From a checkpoint of a small class-conditioned spectrogram flow-matching model.
Model: 3.33M parameters, log mel input, arch unet, norm groupnorm, activation elu.
Training: normuon at rate 0.0033, 6200 steps, batches of 192.
Data: trained on babble in 24 made-up languages, each with its own sounds, syllables and stress or tones, from a formant synthesiser, 39062 training examples, 30.5 epochs.
Rows from block 5 of a small class-conditioned spectrogram flow-matching model, named by matrix and row number. Rows with one number belong to one channel. Each number is 200 + 40 x the weight over its row's rms, rounded and kept within 0 to 999. All counts start at 0.
After each channel's rows are labels from the 100 clips, of 14976 (inputs lightly noised), where the channel reaches its highest value: "peak on" is the class under the peak. Only what is clearly more common there than usual is listed. The data: babble in 24 made-up languages, each with its own sounds, syllables and stress or tones, from a formant synthesiser. In brackets: how many of the 100.
# convs0: first 3x3 conv (model.mid.1.convs.0.weight, 192x192x3x3, each kernel summed), inputs 0-63
# convs1: second 3x3 conv (model.mid.1.convs.1.weight, 192x192x3x3, transposed, each kernel summed), outputs 0-63

convs0.174,225,248,233,170,134,108,143,170,254,197,157,242,198,235,188,141,226,166,224,205,208,238,225,222,153,149,193,237,253,197,158,181,88,141,236,205,127,195,222,191,178,140,187,201,198,149,140,75,134,233,190,104,185,202,272,201,162,221,210,236,176,199,231,212
convs1.174,246,208,192,234,209,240,272,206,232,210,225,218,179,147,219,206,213,232,146,256,248,192,207,252,281,215,314,224,142,275,255,258,215,275,195,208,222,222,244,216,175,190,198,185,212,255,195,228,127,185,185,261,198,208,140,228,219,202,237,144,213,219,210,128
peak on: /æ/ (62)

convs0.188,188,227,180,205,143,205,214,249,144,161,158,184,148,150,212,181,201,203,185,239,220,208,212,137,218,232,223,195,154,194,234,180,146,84,178,167,189,237,195,191,190,177,144,132,151,197,182,224,155,227,177,181,175,216,137,229,229,204,228,171,90,235,190,172
convs1.188,222,205,230,188,157,196,174,226,263,195,214,197,238,205,147,190,157,218,178,195,249,168,275,215,254,176,218,151,247,217,158,191,202,218,195,328,269,261,188,218,196,157,242,225,97,195,191,192,48,169,145,300,203,148,234,261,223,205,159,218,168,129,201,183
peak on: /ts/ (26)

convs0.81,192,220,190,165,214,160,185,294,248,214,226,215,162,196,202,226,158,222,197,239,205,207,211,145,208,297,260,153,259,164,190,245,192,218,186,219,240,253,188,204,195,208,105,205,159,206,128,217,116,197,216,188,220,204,184,169,190,200,230,239,165,164,257,261
convs1.81,188,219,274,140,246,185,209,231,212,176,208,261,169,161,184,192,221,193,208,209,198,172,267,261,222,180,178,142,153,228,194,276,278,200,164,241,162,166,176,210,217,186,202,174,140,223,219,162,201,157,162,153,225,202,129,183,239,134,200,182,223,181,272,91
peak on: silence (97)

convs0.167,152,228,272,254,202,158,176,194,206,225,213,206,185,221,228,237,196,217,158,218,234,156,217,157,190,132,151,209,187,229,167,221,200,160,161,210,166,215,235,161,234,173,195,175,242,156,180,226,200,222,186,222,222,226,210,254,225,224,286,245,148,278,256,211
convs1.167,188,166,194,188,137,169,196,211,214,189,225,237,182,240,238,242,177,216,177,253,152,240,251,212,200,198,199,229,222,148,184,206,168,192,265,285,171,206,214,222,135,172,192,173,203,195,189,222,71,212,151,254,209,192,235,191,171,198,167,199,137,191,174,331
peak on: silence (71)

convs0.108,162,173,200,176,182,246,190,190,209,160,159,173,131,232,180,182,132,194,203,197,172,163,153,178,175,211,245,194,207,189,217,182,218,209,207,205,204,146,218,176,188,172,162,172,143,95,217,204,187,215,234,237,188,213,175,210,233,149,218,194,272,239,211,189
convs1.108,198,215,174,197,188,174,213,221,174,244,226,209,190,214,168,185,155,193,406,171,169,285,226,176,188,206,168,244,193,194,189,178,226,236,246,94,338,179,191,209,214,208,217,253,209,205,235,200,241,173,181,229,225,200,198,199,216,221,161,209,245,204,188,174
peak on: silence (73)

convs0.40,185,114,147,213,202,175,223,194,198,197,224,225,224,182,230,220,136,151,234,179,168,196,173,250,177,202,207,196,202,232,199,180,186,208,141,201,203,160,220,144,149,161,169,207,190,196,240,205,239,171,196,198,190,181,169,226,216,222,170,218,218,193,215,124
convs1.40,238,247,261,203,219,259,196,215,236,222,249,141,228,175,179,252,201,303,189,207,166,241,228,203,164,242,234,250,191,167,308,242,230,190,227,175,200,194,242,177,253,188,117,198,192,182,148,199,153,190,213,226,276,144,160,213,194,172,172,247,227,95,187,223
peak on: silence (69)

convs0.128,220,222,226,176,168,192,215,212,186,182,161,285,182,213,171,180,193,174,173,185,182,199,215,178,227,251,219,248,189,256,230,179,147,174,278,146,197,201,238,210,122,182,134,213,145,187,167,228,126,222,189,239,169,269,214,179,190,251,216,188,204,93,204,207
convs1.128,262,177,214,220,191,191,253,200,119,160,186,227,213,217,93,164,210,220,199,223,179,256,186,241,212,207,189,204,249,208,168,117,194,241,237,250,207,195,202,187,188,305,237,296,167,197,149,169,201,236,209,175,270,144,195,253,177,211,161,197,173,187,220,200
peak on: /f/ (28)

convs0.37,201,230,233,265,215,223,179,218,198,222,195,288,264,171,227,242,200,205,191,215,178,204,260,164,181,163,195,162,210,162,224,160,186,240,212,226,224,224,297,142,137,228,212,242,258,177,242,208,246,192,181,220,187,205,164,200,222,163,69,192,159,151,188,159
convs1.37,221,120,248,197,210,170,194,193,291,220,193,156,200,244,228,142,196,243,150,167,240,218,203,195,244,261,162,277,207,168,170,284,284,169,193,162,130,172,218,218,181,120,117,285,205,203,188,175,201,218,154,197,147,256,242,174,198,145,241,196,198,303,219,229
peak on: /k/ (30)

convs0.123,165,202,126,208,206,225,233,184,149,98,165,150,140,232,237,170,179,123,200,156,43,181,204,222,171,209,229,130,261,209,203,242,178,245,173,152,184,216,130,242,195,208,108,143,164,243,173,331,178,211,218,200,203,165,171,235,189,193,209,172,214,226,187,207
convs1.123,184,248,137,186,237,209,170,203,218,221,208,198,206,178,226,223,144,254,175,162,238,118,205,291,270,200,230,240,200,261,123,207,213,146,240,183,179,230,247,180,177,183,221,233,220,216,212,267,184,241,231,154,209,196,142,162,157,199,211,151,229,251,216,296
peak on: /x/ (82)

convs0.79,150,184,180,203,161,126,263,220,194,197,181,197,146,224,165,223,262,220,231,116,138,190,249,209,210,266,206,206,302,237,150,233,207,233,164,172,226,237,214,183,252,239,248,206,278,176,241,240,171,205,226,215,210,229,195,175,93,181,213,153,176,147,185,249
convs1.79,161,279,173,221,265,166,225,243,238,246,148,254,193,111,240,194,222,198,201,255,205,193,163,172,262,167,179,148,229,164,228,204,201,236,133,161,167,100,216,289,264,222,219,161,231,217,136,251,209,203,181,213,256,260,159,236,202,204,262,188,218,230,202,177
peak on: /ɔɪ/ (44); /aɪ/ (26)

convs0.133,197,203,211,201,254,270,229,212,194,198,212,204,220,153,169,253,253,174,264,193,167,131,195,206,199,146,163,187,288,227,202,165,187,204,163,174,193,238,238,294,217,196,233,206,234,192,272,231,183,177,206,218,181,124,136,189,143,168,146,207,225,155,191,190
convs1.133,176,166,175,161,137,207,191,232,227,247,154,236,252,167,216,222,225,127,172,241,205,219,173,189,195,201,201,160,228,111,168,233,189,212,101,149,242,189,220,233,213,219,214,147,215,136,260,198,255,227,167,223,143,212,182,168,241,213,228,165,183,168,199,189
peak on: /ç/ (43)

convs0.158,160,197,241,199,156,123,245,200,185,196,203,184,227,164,254,197,215,263,155,208,212,160,229,147,193,185,233,180,124,313,237,174,258,206,205,233,234,126,149,206,192,189,152,224,267,192,244,237,177,191,176,145,193,214,195,219,282,271,274,258,168,183,197,122
convs1.158,186,168,196,191,228,212,239,209,223,213,229,269,217,141,218,151,191,203,189,174,161,123,107,187,206,211,206,173,232,256,206,109,218,155,254,247,189,195,273,221,214,120,234,205,185,239,233,214,218,175,198,204,211,280,142,134,226,219,192,195,197,186,254,121
peak on: /æ/ (31)

convs0.107,163,130,251,248,203,250,160,216,253,241,286,231,244,253,242,243,220,224,241,221,207,258,214,258,229,199,197,233,150,182,201,236,102,216,180,220,263,188,208,258,215,247,161,194,206,171,242,204,262,218,231,216,258,194,186,188,187,146,206,208,146,97,142,181
convs1.107,171,255,177,185,181,207,147,221,204,186,197,224,154,174,156,210,206,222,174,188,202,244,217,259,244,186,230,172,190,181,175,247,251,211,106,280,119,222,123,215,240,200,140,152,188,207,200,176,111,170,204,215,178,180,232,242,282,167,176,162,195,253,243,301
peak on: silence (90)

convs0.32,224,154,203,199,244,126,194,197,170,177,137,170,131,180,213,212,203,189,143,204,175,220,176,166,203,214,184,180,217,228,188,186,122,243,150,220,230,217,197,152,182,199,163,181,162,207,163,182,232,216,199,215,191,218,155,232,149,173,147,196,106,174,194,157
convs1.32,186,287,185,192,208,229,191,194,247,222,200,205,210,223,185,164,309,201,181,234,150,185,237,233,216,153,267,160,166,153,221,246,189,187,185,203,107,210,197,242,247,214,184,147,186,209,199,201,219,223,196,179,152,184,198,117,242,190,187,217,241,210,173,163
peak on: /tʃ/ (25)

convs0.119,155,179,259,164,206,162,187,238,181,212,159,215,166,201,224,255,179,229,141,212,199,202,282,166,226,212,162,269,246,217,181,268,190,172,186,253,211,186,183,228,205,207,160,218,225,200,196,222,176,275,197,218,206,57,175,204,185,278,178,245,210,155,169,196
convs1.119,169,222,197,190,138,281,182,234,205,248,188,184,171,228,246,217,211,234,245,139,211,226,206,262,219,197,251,252,224,148,240,225,149,218,176,188,216,202,210,227,190,138,210,191,290,166,194,182,210,223,155,188,182,205,154,175,138,205,247,147,172,216,165,171
peak on: /tʃ/ (61)

convs0.122,238,113,153,262,153,339,187,138,269,138,221,240,228,173,239,199,225,113,97,205,120,212,249,157,208,182,162,156,173,292,264,147,243,266,190,215,205,213,149,203,221,208,165,205,176,193,197,183,132,206,232,238,183,148,233,160,196,201,155,261,186,207,217,142
convs1.122,213,238,196,169,259,212,245,250,194,265,209,182,193,205,202,138,152,196,207,215,196,187,120,219,205,229,213,184,214,245,204,256,194,143,213,132,182,183,132,221,236,93,206,194,211,135,194,273,188,178,232,163,126,179,179,169,199,205,274,179,162,220,208,189
peak on: /k/ (30)

convs0.42,249,251,232,177,158,159,166,305,163,171,192,165,168,198,162,164,216,220,201,172,179,190,123,153,145,161,149,146,247,234,206,215,137,210,151,154,215,213,206,287,168,215,272,170,180,122,156,296,223,246,223,209,239,293,183,225,115,216,215,231,109,240,193,246
convs1.42,178,203,119,202,143,182,220,187,233,228,230,276,225,185,223,221,271,209,183,235,251,181,126,184,196,179,212,208,216,204,221,168,244,169,232,245,159,203,180,215,195,249,315,216,243,201,225,156,225,210,225,206,203,184,196,235,258,233,198,184,187,180,268,238
peak on: /t˭/ (33); /ts/ (28)

convs0.4,198,180,202,192,227,214,176,228,201,174,206,174,167,159,244,247,239,201,239,199,242,173,247,193,173,147,211,212,148,190,206,193,231,186,184,177,185,173,231,178,172,220,252,202,196,124,248,192,235,199,197,194,186,170,218,203,176,198,136,262,146,181,183,171
convs1.4,202,187,186,144,166,266,216,159,291,187,269,207,218,164,200,217,265,191,284,113,198,247,134,240,252,237,237,197,197,159,240,191,187,270,207,201,166,185,178,219,203,225,200,191,247,197,192,225,217,178,129,164,178,189,146,186,189,159,223,125,210,248,264,284
peak on: /f/ (30)

convs0.6,278,145,232,214,269,228,182,249,193,176,174,288,248,204,224,224,197,234,176,197,231,212,232,190,218,198,154,248,214,195,191,232,169,163,170,232,210,171,162,215,179,303,181,223,194,144,254,270,195,160,242,245,166,157,163,203,241,240,202,161,129,148,120,245
convs1.6,193,236,169,202,236,143,239,144,157,275,228,215,256,139,187,161,241,206,208,181,148,236,183,228,178,234,214,203,177,193,223,271,252,225,181,206,105,167,171,177,233,265,277,210,209,241,143,218,226,209,274,221,162,213,193,178,184,208,205,200,277,183,151,150
peak on: /f/ (56)

convs0.115,193,176,199,244,233,262,208,240,177,128,226,182,186,228,241,241,196,199,206,182,296,195,247,226,231,221,191,186,221,221,180,203,292,222,206,196,195,198,218,255,217,160,160,162,149,231,285,150,152,193,243,122,186,210,197,147,231,177,179,143,201,147,221,212
convs1.115,228,175,159,201,189,170,137,190,201,151,169,215,157,191,242,149,138,252,243,208,167,163,184,154,217,256,183,204,128,196,201,232,171,94,199,168,239,259,205,180,218,190,157,219,230,136,209,172,332,210,159,161,217,255,228,146,136,196,192,243,197,160,145,235
peak on: /tʃ/ (30)

convs0.183,174,192,139,216,148,266,199,280,183,171,143,252,180,244,171,192,199,194,159,169,210,244,124,172,202,323,80,209,193,195,246,146,180,185,177,175,223,180,189,204,206,170,170,184,113,174,235,260,200,233,176,274,193,163,212,236,234,246,145,248,117,212,186,293
convs1.183,197,210,236,224,191,240,198,183,194,175,175,209,228,211,239,211,274,244,153,193,173,185,176,183,157,140,182,208,174,147,279,212,192,247,196,324,160,201,159,218,217,158,236,201,240,148,210,214,199,198,232,195,238,212,161,153,158,130,296,137,233,179,122,167
peak on: /t˭/ (29)

convs0.9,244,222,249,239,200,178,239,140,211,189,201,170,250,185,135,157,206,154,195,153,168,145,142,152,145,193,159,214,214,201,178,181,186,216,244,262,202,228,233,275,205,212,183,206,184,169,207,208,200,239,251,273,236,243,214,180,229,76,193,210,195,219,199,177
convs1.9,265,218,180,201,208,213,197,183,214,180,161,229,237,212,281,220,238,188,205,234,202,201,161,225,275,221,212,185,294,129,246,177,226,270,176,195,200,148,217,121,228,241,155,211,275,184,199,213,232,276,184,220,253,154,209,180,291,209,202,205,221,222,277,231
peak on: /i/ (34)

convs0.50,157,136,194,164,164,279,151,130,131,157,144,152,133,158,131,152,146,135,90,145,185,183,217,138,162,218,151,151,180,195,198,116,203,199,146,177,196,137,146,145,167,130,194,192,224,193,74,161,211,189,211,186,196,241,215,182,202,212,202,148,256,208,223,172
convs1.50,209,219,210,185,190,110,280,256,200,200,200,225,185,187,188,156,252,193,198,203,181,201,204,166,216,229,187,209,213,140,150,165,199,178,222,225,152,138,251,184,154,228,294,192,237,162,246,249,231,137,219,210,129,188,308,243,176,165,193,152,184,275,146,182
peak on: silence (100)

convs0.30,199,189,187,171,163,161,231,149,225,211,197,258,235,237,238,203,234,230,210,214,138,248,186,162,159,105,155,212,165,176,243,235,181,220,125,220,216,224,236,119,200,164,207,237,189,256,184,287,172,215,151,158,167,218,190,173,259,179,131,196,149,243,196,242
convs1.30,173,121,187,287,184,281,184,258,245,156,189,188,171,190,232,195,250,261,133,251,150,239,154,191,232,171,214,224,187,194,131,237,221,215,207,226,132,185,131,215,207,162,185,223,175,181,225,223,161,139,242,246,189,124,169,168,239,236,296,193,261,185,243,176
peak on: /x/ (35)

convs0.49,236,198,183,219,189,239,206,254,146,142,192,204,258,207,176,181,190,181,146,270,209,180,214,186,214,187,180,190,132,173,254,163,195,210,214,238,264,287,162,189,225,185,97,201,186,133,214,200,220,179,164,177,225,211,119,149,124,189,148,198,182,152,179,160
convs1.49,251,185,155,205,203,249,204,220,178,201,182,139,179,222,185,283,217,194,273,241,211,203,236,229,237,181,208,176,201,205,176,224,183,181,206,206,259,175,138,271,188,136,249,200,139,216,127,175,181,137,215,138,174,196,175,204,176,205,105,121,211,205,148,262
peak on: /x/ (34)

convs0.73,161,223,225,219,204,120,103,195,183,175,171,205,165,296,224,213,220,207,183,201,297,266,207,185,195,204,210,224,72,242,165,233,160,227,237,186,254,213,206,178,168,256,173,160,241,161,282,234,152,254,244,215,199,150,181,211,151,118,199,231,193,172,205,240
convs1.73,155,204,211,209,255,177,299,190,212,174,225,250,143,165,169,119,201,142,136,175,190,186,167,274,157,178,266,243,212,232,207,195,255,223,119,138,132,176,229,209,247,229,137,222,192,219,207,162,248,192,258,210,242,273,230,188,215,271,184,160,174,133,136,161
peak on: /æ/ (31)

convs0.161,219,230,235,279,208,121,262,196,189,205,198,188,233,251,214,176,235,218,132,210,235,207,181,249,208,170,167,263,281,198,232,200,244,172,252,250,195,142,177,113,180,183,279,193,125,172,207,238,174,191,196,144,183,216,229,228,160,199,198,223,183,237,198,223
convs1.161,178,255,221,142,180,220,147,225,196,116,182,277,173,213,145,189,194,231,241,167,178,175,215,237,152,233,249,146,161,234,194,287,203,190,179,125,140,147,100,144,297,243,212,209,185,220,231,224,212,264,212,285,240,238,166,226,137,188,173,172,163,180,189,189
peak on: /æ/ (69)

convs0.171,203,204,257,206,228,166,169,61,209,177,177,198,219,158,238,191,187,187,147,226,210,158,147,204,237,233,127,148,151,252,130,174,218,171,208,201,153,157,133,79,208,215,90,210,169,248,207,206,135,213,205,220,161,180,234,268,202,208,238,176,196,241,238,200
convs1.171,201,174,229,224,220,194,183,186,267,190,169,291,233,219,260,179,228,189,240,184,167,216,236,219,200,174,240,198,162,162,199,101,156,264,216,260,268,176,200,233,187,200,223,177,145,234,212,177,144,187,242,110,263,196,137,203,203,184,114,188,200,249,169,160
peak on: /aʊ/ (29)

convs0.13,204,110,209,228,254,160,227,157,216,211,201,110,212,212,167,215,177,202,199,206,186,238,282,200,187,279,260,179,228,247,175,206,194,226,162,145,227,219,190,183,142,269,141,175,232,234,186,203,186,197,167,219,236,256,177,232,172,192,236,146,204,166,201,138
convs1.13,163,262,258,149,207,301,260,237,200,169,113,234,187,259,187,174,245,221,293,145,225,275,214,203,236,171,212,230,218,101,257,203,162,167,218,174,219,177,227,224,214,225,163,178,177,181,216,205,216,262,234,154,200,234,197,77,229,212,187,231,205,248,171,224
peak on: /ɔɪ/ (28)